{
  "model": "segmentation model",
  "dataset": "made-up ball-and-stick molecule models",
  "train_examples": 48750,
  "image_size": 48,
  "crop_scale_min": 0.8,
  "horizontal_flip": true,
  "cutout": 0.25,
  "num_classes": 10,
  "encoder_arch": "convnext_v2",
  "encoder_isotropic": false,
  "encoder_norm": "layernorm",
  "encoder_activation": "gelu",
  "encoder_mlp_ratio": 3,
  "encoder_inner_norm": false,
  "encoder_patch_size": [2, 2],
  "encoder_depths": [3, 6, 6],
  "encoder_widths": [80, 160, 320],
  "encoder_kernel_size": 7,
  "decoder_norm": "layernorm",
  "decoder_activation": "gelu",
  "decoder_widths": [32, 64, 128, 128],
  "decoder_blocks_per_level": 1,
  "decoder_block": "basic",
  "decoder_dropout": 0.05,
  "decoder_attention": true,
  "decoder_upsampling": "transposed_conv",
  "init": "lecun_normal",
  "residual_init": "scaled_by_depth",
  "optimizer": "adamw",
  "lr": 0.0018,
  "beta1": 0.85,
  "beta2": 0.999,
  "eps": 1e-06,
  "grad_clip": 5.0,
  "steps": 10100,
  "batch_size": 192,
  "epochs": 39.8,
  "lr_schedule": "cosine",
  "final_lr_fraction": 0.1,
  "warmup_steps": 500,
  "weight_decay": 0.1
}
Rows from block 5 of the encoder of a small segmentation model, named by matrix and row number. Rows with one number belong to one neuron. Each number is 128 + 32 x the weight over its row's rms, rounded and kept within 0 to 255. All counts start at 0. Numbers have three digits each. After the name is the row's rms in percent of the matrix's.
Before each neuron's rows are labels from the 100 images, of 14976, where the neuron reaches its highest value: "strongest on" is what is common among them; "lies over" is the class under the peak. Only what is clearly more common there than usual is listed. The data: made-up ball-and-stick molecule models.
# fc1: MLP up (encoder.blocks.5.mlp.fc1.weight, 480x160), inputs 80-159
# fc2: MLP down (encoder.blocks.5.mlp.fc2.weight, 160x480, transposed), outputs 80-159

strongest on: branched; small balls on sticks; balls: twelve
lies over: stick
fc1.274 103:145144142096104162129155154131133152117113157146108071106139133062084090111179139127138075156103137143094105132072094090115153144161147081152141168137166057142203123127143074128047119157140085154107182146152110150154150115054090181171191148
fc2.274 077:197138081144142133128093143139102119130117126112167071135117144168099148166135149186113133184104111143117116128137136148196182171153139116146111119157148223094118176099095121137113122087152141183128127099123110143073124218050211164152145118

strongest on: balls: twelve; balls: eleven
lies over: white ball
fc1.199 084:171152156112125109110169117109134079172147163107132094094111155099098139139163153122109112168146142103150108140121077125091068148111129115104114114158122138119103102111127125118121139135137099086149089139071171195140138113106150167139117111
fc2.199 080:196091161135137121117160144098110144101129119134149184131143161196150051152127088113115153089143137172120169120114098131144109180116138105148057201143107134178208153155178144173132088126152161183127107127129167133137120029075091162130079126

strongest on: balls: eleven
lies over: grey ball
fc1.145 090:132102140146065155204143107115166167120162027123163085117126163073129124141139170132132092120111159114132093148097109103127141143111173133118180159138118234103084107102106157151069114084145139149093128107143133155106155118134118074114127156
fc2.145 078:211089135137216102135147166122139162122112109123085169141124173119096139103187140131097091097148111133117155110116132144087103119144127131141113164144111176116125167107116107145123072087163103113118131107131119145127115104103143168116136169

strongest on: small balls on sticks; balls: eleven; balls: twelve
lies over: grey ball
fc1.211 096:097154154128049117138127149109107162139094104125131128144132164146153122090099162160149113121170135132077140104153144087166104119104167111088100142124143179140098077124115149098115076109115077151110140083190124150117101184125120118129160120
fc2.211 091:179036074135135038074137141140151144109136132128155138144106135145084107174122201170145168108144112157127127096141100159121148138136122118137075168123134161130169151087166054182109121101152136131115078099116192187060155073115085162176133154

strongest on: balls: twelve
lies over: grey ball
fc1.371 095:103150109137166146163137148123139110175136126123061112125123134120088147121152133098104083095160188161117141107121161096117182144092155112106073177155107000223159104082108157076100103083103165102127173140137140156132101141084151148120102162
fc2.371 093:128067100141155089117159190100127136207155117123123113178097108133108089162110171150096088167146117125125078147120097173109123142133149148158112130134100087098110109101180167131090129077084163112110090093169153172095125096042132090124163129

strongest on: dark backdrop; purple ball
lies over: purple ball
fc1.157 107:181172139094100207169141203128135133158140087105121130071158132136236118173177115079102126139180186104106112144132151119127098131131124151126111134092064118173104113126084094114128139129108108135131152135139091091123130130167084114116116086
fc2.157 113:157179150120104160134114154146120122128145141129083165082157141110118176092150079066133107152115136135154164146097160095096141078119094154109149175188082101111131095147030128120160103134182114029131123189117137069139131091230154151092113093

strongest on: branched; space-filling; orange ball; balls: twelve
lies over: grey ball
fc1.240 102:102105090097175151100247187089169126129124172094111157131137178173132100103117201105055143110185154119091111147143097181107087146089104120073086154131159074150167114136154141054113093154097080108116182105143182215177134128092142147123119130
fc2.240 117:132087128117127102105108147144122112160116120095214133102157131174122058154106154194181127136148121113131129165113138166133149147122149179116156136104071009128093150112130173066105106075054095094118097085133096162075134120101134078141147143

strongest on: balls and sticks
lies over: white ball
fc1.150 110:025167154128100127106102145116132114167103187135107048126119185129141087179137125134113103163130184140102142067097142138132126165126173126136121152172177134176133125138131149098072159114118060139123075143129135117133133158117171089128118140
fc2.150 112:120079155147108087141132112164106110121132095109118076166093139173090101143192145151157105159152125140094137127098088146077127136134149135156064183055116091113144111116164121151147115146079186066129068084121158203156166040048024102141143119

strongest on: orange ball; space-filling; balls: four
lies over: orange ball
fc1.287 105:142129146109111175159121169108142154104096152128196105114111127094155122160131122076107111104158129132120133166132117184112115093124139092124107152161163169167135148105077150108138129107140106172113128181174127116136114158151135167155085099
fc2.287 084:146196136135099145140130152130113137117162111143106123091169127093112178086105063070098119126093148111138145139092177089097064113160089181097137163148139157148148079157136035120126115155205077102118102214157162086102089115170182151109143101

strongest on: orange ball; space-filling; dark backdrop; balls: four
lies over: orange ball
fc1.23 126:099162151171094178127061107100153127132036124131119127067175160138181130082066132096082083116180165126110111135159107134108188156106129112123124123134160098129159089165083088103141113143123172143103099089165168139131123117172125147115116107
fc2.23 158:193131153146199121142120170085114163114151117134098117124099129110100165117144109124095147109147106109090123140099139113136079093152067177123155135120150126179114145110098013146136092085164116103108159187189143089100119114110138120125173106

strongest on: dark backdrop; balls: twelve
lies over: grey ball
fc1.125 099:128172129156130139135124074107169162122121134107146136147159053129120117068076165127144143134122112104165095131116127167132114124130106119072088129150186124172075143103129106088178135108162111118111182123192134106101152101136076130076112149
fc2.125 092:168054101115135168171125174127107121132149164158091222158176138137121093107165030103192106045109120130122156142113148101102169156122168125147079147167068156124108123118115155108122060135156148104145070158121148144124178128094062139114131141

strongest on: small balls on sticks
lies over: stick
fc1.336 106:128115145123133189171098181128152163105102116133140048127122148127098113087109101160142103115155149133091142117105111117120162161136137166047121141123121159124167186120145069045090037114087093151137105170141170152197153123124168137152099131
fc2.336 094:152157143126097134202130117135153147083091168119134102129132108137159139113129201107101162148133130144128135061146132103146140109123098076137159128157144116146120178105129093145144178132107140172129157123141141124069132138184181079111112142

strongest on: balls: eleven; balls: twelve
lies over: grey ball
fc1.420 103:137138156108081139143076164124154081155150092137118087087172108167165118068081122130115066131140149145181137100167086146165096122116139113094123095106160121152107089120160160129132075066097127118149161123159100155184132092146080178143161090
fc2.420 121:095083129134121154231118205108129132098136106129082127145159109139162124117103097142131114101093123133117136137116147108083127171140173162141091176107089054130086110140139171126110100175110129012122059144126098151121168072114103114110098115

strongest on: balls and sticks; balls: five; balls: four
lies over: white ball; grey ball
fc1.438 099:127130154151144123156122106124123107126152182109082152130136158181084113115149105123144128142129140145152136059102075119086177166164120141155151182155057092160119108144120171135120184168189090082097146141157073105107097136114182149153085073
fc2.438 083:133127124156177117188159149104100124160143144130165188148133115176124087176171095127148099098147123122117102129077144157123140129137158110163151151117057121106102077154178195126103115153156192128112106101133106175184144101072068146115106115

strongest on: yellow ball; dark backdrop; space-filling
lies over: yellow ball; orange ball
fc1.75 120:122102169164109162148060115141127114115072134115081058089143135159166154067136129090120089101144119111153161143116134163119178161111170210143158154150047093135133076109146113111161104122119164157134104136117204147140085093106155102151139138
fc2.75 174:155134120145143131138090080103121071120142116115095131153155099125105119086147097125118109078146134127129170152090168142086042128146129187137079133125145163196198113137117046114075118162186103135124131167210211127164150074101076068106135105

strongest on: balls: twelve; balls: eleven
lies over: grey ball
fc1.7 113:153142145091088155128161143123140088164112114113040145102157095091132113067042120094132149127138135137115123144124149121115132134101192129075083122138088056135118050119136119118062087162126132104117100118145139169087126123168118206134163118
fc2.7 125:187051117133131070119127152094130135149144090145158149149109159134105076178152190136069078079147122128141078144139112158108169127145137105138128127113089157122130145100136061130100118104148112127119058072128153181069081109068077144143168167

strongest on: branched; space-filling
lies over: grey ball
fc1.288 114:139163158133103115144139068116163171137133139160051152127116115109129116114156150102136086127145164174100157116075190094088110189093184120088139150126110043157082162124116106075103092115120145147103146095122142157139161129088111157083098142
fc2.288 097:048141135124166064064129115128119105159167136138149151131143021117135093128112228136148174184142147119127055119130130105113110128124137209119130100132123072131083116109146127146120120123081147143122159128144149149110116152050115045141139126

strongest on: dark backdrop; branched; space-filling
lies over: grey ball
fc1.169 100:131247116144103126143141044134140160113131115112075119138144138084142058090127142162094099132148138155108104142113159103111130130146171146169115215173121155106079172171126162127095082169140143056117094096148170131121139175141131074131142144
fc2.169 127:108088078125090075087126072163132097169087136102206102169120124129118121181151184198115147143181107128141115118178113188141160128120180122148100077091134181121120132083170136102076186168122098129138134055136096175136138140084133103137126129

strongest on: balls: four
lies over: stick
fc1.194 101:175128157144183120118118118170117130095138157130096126159137136095107134101110113165129123129129111108074111074130146099210110169117106146145103063102186119130165162160072153133051130083120073177125143108113172050182144139103078148102115152
fc2.194 124:175103075133086132178041204064130150134148139145130066143161111136134099146124160127174126091131110120132095139086105108146167208132123156179140164052062118122140108134160120134141123098128139073121112121120150185112131140091093144138146139

strongest on: branched; balls and sticks; dark backdrop; purple ball
lies over: purple ball; grey ball
fc1.210 096:147167116120087175155108075139121136134140146151068090136162115130164103171139109115137093148115137129147130087087128143053153108126170143142162156157069144180069104102132163113154097101158121116094078122138131151121095121192167164094155168
fc2.210 097:156101146127201078134120068096090088149149137116115090203121100137111165169176188141114117153162139108103094140132101170091095119134138154133054137120142120120135054105147112119122138105140180098132105119177138192091122107130102040120141087

strongest on: yellow ball; space-filling
lies over: white ball
fc1.172 093:122109173106183160122164125062142143150078115146102045121143178110178123092126173106099107095145190131141068114132086108114127136095160121117113102109176116205130095128162037091140112112180061103123149091128160150133168105109117124110080176
fc2.172 084:158056101156128150167135169168103063166101096090162130164107171208154164184137085125184078151164109132061173144119129171081152110145151080139130151128106113111166146133091147116134152139152166036130045088133129183144143095104125147144119087

strongest on: yellow ball; space-filling
lies over: yellow ball
fc1.282 096:076163138128099186168200107110135106095094163123147131100162128083106115138150155102098078148135090102105081090143096143087118127204165139084088141166151170161127150155063094106106133092111122161054157133221128122104092145143142137129115139
fc2.282 087:146170150141164126128104116126161172107133105164119123107144149170116081120092143136096134107125128136117136081113155150123097170151115196077159114112147211182136130121128031140105072160132054166110096181127127131111153089127100123132140134

strongest on: balls and sticks
lies over: white ball
fc1.450 088:097136129112103191157103171091098144166139150127082093123118167109143169129075149126096103094178186144144131149133101155086126122146155136137155161157130222118137114133136163133114100140128053155112108067075152185122140115137110129180125134
fc2.450 076:129184120120196174185146139146095139121109136150148167096161116137178156162115064098106049105118131110095101169103152099135199088115143127112132091135126095085086095157117170067110129118182098099133140150058108098071115168113124185107085090

strongest on: balls: three
lies over: stick
fc1.408 111:101148120182111122146160181139186127118099138148115099133169163111229145067167122121114122106152095136180187128168133193093119125159148134117075085154149109129226138089207166151127061147110135065142119125128179163096101121100096095130117084
fc2.408 120:102166159135140173107116084174108090146106102149097155113142142170149095090107045089191104107163116106155161151111135084126092108119120126102151108168131160141176114160111120097122094166136068171128224166117139071195133165208119136089132108

strongest on: space-filling; yellow ball
lies over: yellow ball
fc1.102 076:130121116177139135105107119093152133063077103129140122116063102148116134120166124134128140139124140096131151214137158113109202198127129156112111173191158129197065155148091135136129150101148125036089124103080135150128131108142137114127099131
fc2.102 073:119094109104099155137155203124104123176127181150182168096148139112146138155139074108118111155142106125152124074143119141096146111123145082128139111172132231089118112136071186131097110133163119150143110134130104138116121154074128186132100122

strongest on: balls: twelve
lies over: grey ball; white ball
fc1.196 100:092100157127158115133172143109113118161168107103115102120139090156085120151198136118051105142188126142122078104123148079079152156120162141075085152177125154121105071144105169118115159093147126138141123184147066176105157164111165108151086134
fc2.196 088:183096102143157082105092126089124116118119084123150161178114137190101097183153120145134110087133128166096145153139098160154148135128203142170093147124142125144112100121166153154107143144142128113128055115159144162133179066082067127130131174

strongest on: dark backdrop; space-filling; balls: four
lies over: grey ball
fc1.21 084:110114098162114121139163078123119168111170116143116137098132093111155173130016115134101167129174151151129145178095141078129096140117136083150152145155208086062185174215134153088141124107161093118148147173135120131140075119157109159145102076
fc2.21 070:091127136122125152054152097203123144131125108118138120104133133123138187115114160173107120187163148110115144115136148126143072165118082130096185077153160105116131151136119151102076084129058075100124168146156071149152127135155224122125120118

strongest on: branched
lies over: white ball
fc1.342 115:080110122129104127215122099137123134137138129131056090111104162115102107140152102128156131106143118129128153112086094106060130171159143128079057181123140123095158090168131130086126117163158128111122090114133161186118111103114156079126094176
fc2.342 097:167122152135158187202146164101131152156139117139087202109151145178158070096177064055089078106120143161153167146106156104134170131122152114134125138139058088114153124169120179115139105128153134061129100148105091133153123093117062173086102117

strongest on: balls: eleven
lies over: grey ball
fc1.387 103:096153166117107170127182171110152111158146123143106117103131131165146134146137119134087126120138178156148223113132160154167081119154167174101112095103096109119169129085160113078191148156116163149099127092086124077077150155086100126172144144
fc2.387 113:149128121106097125157080144085139148121123167151093077128147093061149140096130108105176149011067123111136126153110158093115148135103158111158136151135110122114123117123140096152158150104133138127146204138119162084129117185191188143123108119

strongest on: balls: three; balls: four
lies over: white ball
fc1.97 111:116142174085126144144082097117163142159126125127139123099110139120126085101138130146120100151143123121161144099113128163065117162155202182088137243151141145107142125129218110110137126185133156094121124123107086151135162130106190117168095131
fc2.97 121:160068121133142107244140126138086123160146118138150177125121137152120103155153098132122114130161119127125123163100111126132183111136134101132125162102086099119078132134083142127135110125152140013111090113136083115144121086079062110134121069

strongest on: yellow ball; space-filling; green ball; balls: twelve
lies over: yellow ball
fc1.192 096:152112140098129130160148127113167085139107119138140065093161123149113141128139178114120083145139199115146108192143115126117155161140130121087094123130104118121072091091121112136137160099123131095133197172119111134137096126092143097115179169
fc2.192 081:111093117130136156255132211119109107117111137142094201136144093138167119132106041089135075082125125148053142127112161099083138105130166112157121148195130103131094117151120173135160080138161149073128074175124153109103159114106102144122085126

strongest on: space-filling
lies over: white ball
fc1.351 121:036137154137121144170067033092129171191109151129066137103160160150122102154154174098132084106155141107192106146085148179100086110118165122147190117160147064119126102121143158132116087120165214131129049114160122159107093146144168143149107138
fc2.351 124:168104108123129123187144142163076116175125128144193169129124166087112174150150148125126088156148096095105112176122101156129166076135144102132131133124117187071112093128110140072109142179182110075129116110103096142118101128132088181158123078

strongest on: balls: three; balls: four
lies over: stick
fc1.316 129:137176159162099132167120175133200110122132147134091127105182144064198112113155127085131067158131100129117148114134153154134179084147142148129090077112198107163125164143186156119116090127157154125121094113138158122146104069099168110115091119
fc2.316 149:030158142132130131090110089192129070086142129123150111090132106151127153062085061159151178178102117131129139139113146095132105101126127189096150135162166149131057110159094143157127123160079070115130189157119126072209181152131104098120123078

strongest on: dark backdrop; space-filling
lies over: orange ball
fc1.389 086:136133099159155125215145099140201152145087112093151121095093145113129163165065137090058128075122119151122153167113053195089134165140092140160136183122161093093176137127098101148119094170112075158140169183119112133117106100176123126151101189
fc2.389 082:075113122113080175131139145192135103179095170109137152090167128162129148080090063118142113134123132141166179129130188136119120133121151136146127117146114137114146153137086197081089144162131060028142119150145090171148146154106189156116097142

strongest on: small balls on sticks; balls: three
lies over: stick
fc1.410 097:088089148113124129133111119121142121120137163155124142141147047110119151113086060135083109135174163122081055101141150127132087140095119102141119004142212078091152157161094076151161102113159116141095085093179136093170109197088151154142078109
fc2.410 085:109090089142129115189111039156132104103170117114090114163126115150093132103146124179167156070162125134114101151120136139106093112137182170122122072094184134173134078117132086122094142162118105092134113138147175115152154166082084109138169083

strongest on: dark backdrop; space-filling
lies over: grey ball
fc1.15 107:145122116180115147161171178082137091138110056129130115094147103142139153104198116113130097111200121124188087112119157140132091138080143095080115084139090129106221111068110098118162079131128142072087147126145115093123157016085136115123138109
fc2.15 102:146121128116076125178084136121125113106148152125088113107151106107127135095188081069182102096113159122160169153110139106084143135117118133119123198142074060140186112153095082119195150125145152072128111155145215101147132114160052112090127132

strongest on: dark backdrop; space-filling; balls: three; balls: four
lies over: grey ball
fc1.220 136:150160185172085155144120161124144161120116167108117111101141108134096061161085141113083099086165168132103088154103158099098104102129170134147136112137161122141138132135085132110091114163164069115105123110137129103134100136139111124133107172
fc2.220 156:099073120130115127114155149151052115182156121112145133132129131095089153134136109134029091171151113077157121227147122144141139120142172145126106126151103151095166107136132137079089142187197092075129128113157103128124072130113123141112130085

strongest on: balls and sticks
lies over: grey ball
fc1.479 104:112125170159092119160150133125155110075108089127203137113098158116133151122107149142125054175122152107143072141117177126147154148114157140060148180095127178144103116175113169100091112107154105140102141170154093115051107122183129086131150092
fc2.479 106:197078071136187084143123104137147136121100089136143213135090164154127112122143120182181120086140115180067146114124123140133164158135190155137150158098104166112073128123132085144097084138118083097114135122081093187171166093065077183172133180

strongest on: dark backdrop; purple ball; space-filling; balls: twelve
lies over: purple ball
fc1.153 102:115179147091174173120139117082117128166156076112095067117081107170142086155140150110093095123168139129078152094121143148126083173097124173109124115163113113162092104114112101100112103178154063084139151113101167135136066102175087174086124149
fc2.153 095:087141141119093183224127194142125096129152132126065107122154115127120163089101028097142092165075141128114139130116151078105120138123122143115131138196121105129130097171072175125123131153165152076131093179146138115154153084203148103080101056

strongest on: balls: eleven
lies over: white ball
fc1.405 101:104148108128071190121125122105112132157116085122101095123115103147109136171105205090104104123149155116087084107126188141119109133128150140100168077125158223105106127122140075112135135137169131163136149060192151085129178156162097101121116116
fc2.405 106:247083113134148122115137195086144191119144126134119137131117170133093120160144142140090074084116074136118135152129129169112212142139128136150115154116105122083070126117132131155138093102143153106120125096093101146103096104051081216130153131

strongest on: yellow ball; small balls on sticks; balls: twelve; balls: eleven
lies over: yellow ball
fc1.164 103:115134166121122119145133168090129172113130135116128092113130069154098076088199150143087108127152109159135128143092123163119120116142179112100183147098143191096191138141142109095119114124115145158121185093131145153124135048121139176138124194
fc2.164 082:110134120140133121139099113105134095080117112096044076178117112145123142082110111147121148075116111140071121121112119117100082177142111183150095083113216156196104119109178072194100120154150088144129143161190157143125156155104086121134152156

strongest on: balls: ten
lies over: grey ball
fc1.81 092:093182152177093142154176107115166155168088120109141116108144113111170132109143151117113088075133157113176152180070104121196140140131181118056165196155190179138178181156120129116100063080153132158135085135170140107116150143095109123110131140
fc2.81 079:211099118118125131205098104097128129107133128143128155124134172138123088121148101141184049079148138084150172176111154132116150100140124114111169152128068144125209149122132026076155109116162093082130113140101142134088099116157108151125149107